Rows from expert 3 of block 9 of the encoder, named by matrix and row number. Rows with one number belong to one neuron. Each number is 128 + 24 x the weight over its row's rms, rounded and kept within 0 to 255. All counts start at 0. After the name is the row's rms in percent of the matrix's.
# gate: expert gate (encoder.blocks.9.mlp.gate, 8x48x192), inputs 96-191
# up: expert up (encoder.blocks.9.mlp.up, 8x48x192), inputs 96-191
# down: expert down (encoder.blocks.9.mlp.down, 8x192x48, transposed), outputs 96-191
gate.31 118 [143 101 135 112 125 177 120 150 180  94 114  97 137 100 118 159 140 114 134 115 125 128 108 116 188 135 133  91 125 161 112 144 104 106 169 130  98 110  99 167 101 150 128 106 143 125 104  92 104 144 138 109 124 166 140 105 122 178 113 141 153 145 169 132  98  95 139 125 132 145 151 108 136 121  75 153 114 141  99 112  93 158 157 125 138  76 157  98 139 105 173 128 174 130 144 105]
up.31 124 [163 115 147 104 106 123 100 132 178  65  94  81 115 124 154 150 122 147 144 136 104 124  99  96 147 122 154 129 129 139 187 153  92 137 149 122 137 122  88  96 116 139 110 105 157 124  88 101 146 144 128 122 145 157 148 140 172 201 101 148 128 143 184 110 122 110 146 124 129 126 148 130 132 134 127 121 113 128 126 151 132 144 160 149 132 129 132  93 164 108 151 112 144 129 153  93]
down.31 126 [110  84 114  93 160  99  86 169 180 117 162 133 121 101  89 147 154 136 136 148  79 111 116 117 113 140 179 194 112 109 100 138 151 135 174 132 107 174 106 104 124 149 125 131 143 100  94 136 167 141 145 113  82 129 130 119 118 150 119 157 142 117 131 135  91 132 121 161 118 103 123  75  89 100 128 129 120 121  89 123 121 163 157  99 100 126 106 130 114 151 112 149 117 113 145 108]
gate.32 101 [139 146 117 166 134  91 127 161 118 133  69 132  81 132  98 150 152 148 125 187 147 153 120 147 106 145 178 179 139  96 148 123 136 106 147 131 105 113 148 134 118 121 147 143 156  70 144 117 143 101 126 108 102 123 128 100 131 114 115  92 114 124  97 120 124 111  96 111 148  92 149  75 129 146 130 130  95 128 150 115  79 116 146 120 140 144 120 154  91 131 130 150 118 127 150 112]
up.32 111 [145 124 126 157 132 119 130 188 142 108  92 151 114 123 153 137 130 151 152 176 125 132 100 122 125 102 159 139 117 134 125 140 176  72 153 135 110 108 134 137 109 165 128 148 133 133 121 114 137 118 142  76 140 133 162 109 128 109  92 108 146 141 133 143 122 164  96 109 160  80 116  78 137 103 106 160 114 120 118 116 117 114 141 131  88 109 164 104 101 119 106 151 133 125 119 104]
down.32 110 [147 111 130 154 106 122  75 155 104 161 127 166 140 116 126 136 161 167 116 117 137 111 147 130 125 132 119 139 129 112 127 121 134 113 121 114 120 150 152 175 142 142 128 178 159 137 121 111 178 119 141 138 110 173 128 126  77 141 102  91 141 159 111 107 130 105 116 164 131 141 107  90 103 146 133 118 122 113 123  82  79 101 113  74 139 100 103 178 110 117 111 138 162 136 135 103]
gate.33 113 [159 129 154 123  91 158 164 102 106 131  96 129  98 113 146  81 177 150 135 102  69 109 164 160 120 115 124 110 128 141 145 140 117 112 142 115 140 144 119 120 111 114 124 140 134 114 183 111 169 161 170 149 105  92 119 136 186 146 148 108 144 134 141 101 150 125 107 117 138 105 148 122 103 137 110 120 112 122 128  78 150 114 115 130 134 110 129  98 158 141  95 140 137 130 168  98]
up.33 111 [128 150 134 104 137 151 163  92 149 114 107 129 152 113 161  41 141 110 159 131  70 108 149 140 113 100 105 127 105 144 115 158 148 118 113 143 110 151 109 134 116 125 141 138 122 134 191 130 147 132 141 148 117  81 100 164 139 120 155  96 160 131 138 122 142 115  89 117 153 106 143 108  93 129  72 106 108 142 135 117 154 117 134 153 126 112 129  77 133 148  67 114 160 118 158 103]
down.33 107 [114 159 152 124 119  95  97 137 149 141 161 116  87 103 122  93 150 125 177 127  86 107 175 127 124 136 122 145 119 134 115  90 101 161 114 101 127 136 132 128  95 151 101 146 137 131 143 136 177 124 125 143  85 122 118 130 140 135 161  73 120 116 177  80 150  80 104 134 144  93 111 114 146 120 113 148 162 120 129 126 147  80 134 112 149 140  94 135 180 140 109 126 121 150 115 102]
gate.34 108 [124 178 181 150  91 156 105 123 101 125 152 101 109 135 145  94 131 143 138 153 123 105 148 100 161 134 113 102 117 139 139 151 125  86 112 140 173 107 123 129  91 130 143 103 116 133 112  78 115 121 172 132 110 176 112 177 138 149 151 134 151 151 138 145 150 118  86 142 161 159 130 104  94 128 117 140 158 121 134  90 147 103 104 169 109 118 173 128 153 154 129 151 161 114 127 115]
up.34 105 [144 186 160 143  68 132 128 121 106  95 143  76 112 154 160  87 112 146 139 157 124  99 144  96 155 144 127 107 108 141 136 141 140  99  99 127 133 126 123  95  90 107 116 142 129 119 126  82 119 157 162 166 103 156 127 164 136 179 156 132 136 136 158 107 142 100  74 137 148 130 116 117 119  92 121 120 183 125 132 112 129 104  96 130 108 133 152  95 161 135 138 144 166 137 127 111]
down.34 107 [138 153 137 148 142 115 151 120 114 115 112 115 111 147 175 167 131 113 141 149 114 165 115 100 168  86  79 145 113 117 132 168 139  83 136 124 127  92 103 156 103 139 159 122 133 145 109 107 170 113 166 155 158 134 112 156 121  97  81 155 138 128 113 168 153 133 119 166 186 151 161  84 102 112 161 141 120 108  87 118 129 119  96  92 126 132 142 130 139  91 141 150  97 114 102 112]
gate.35 077 [161 131  78 134 121 148 100 119 121 102 122 125 124 156 133 174 143 151 157 121 176 103 114 119 169 153 135 136 104 144 155 116 111 122 113 139  81 114 113 130 124 122 116 141 144 141 115  99 148 122 153 129 108 120  87  96  83 110 134 142 145 112 143 143 140 106  96 161 111  98 144  63 155  73 166 151 137 152 148 134  99 120 136  97 115 128 113 171 108 116 114  96 104 133  93 120]
up.35 080 [162 129 159 112  83 140 160 145 153 167 107 114 114 112 105 146 135 113 110 153 137 140 129 128 127 115 141 107 145  93 101 180 109 108 171 151 139 134 137 142 172 161 172 136 119 132  70 116 109 152 124 120 122 139 151 147 161 137 152 176  82 148 121 120  91 105 133 100 141 121 143 125 136 151  96 136 144 120  98 121 111 140  91 115 117  86 142  96 152 109 178 148 146 113 120 147]
down.35 079 [139 174 123 138 116 141 149 145 123 135 114  98 147 140 130 158 109 143 116 120 100 141 121 148  86 100  97 111 110 117 129 159 169  99 145 132 110 151 194 136 137 135 136 126 142 123 118 106 119 121 148 129  93 104 163 180 110 164 101 110 155 138 121 148 118 113 119 127 139 132 156  94 101 165 163 140 118 139 103 161  84 110 103 100 104 154 141 130 124 103 142 154 103 118 182 121]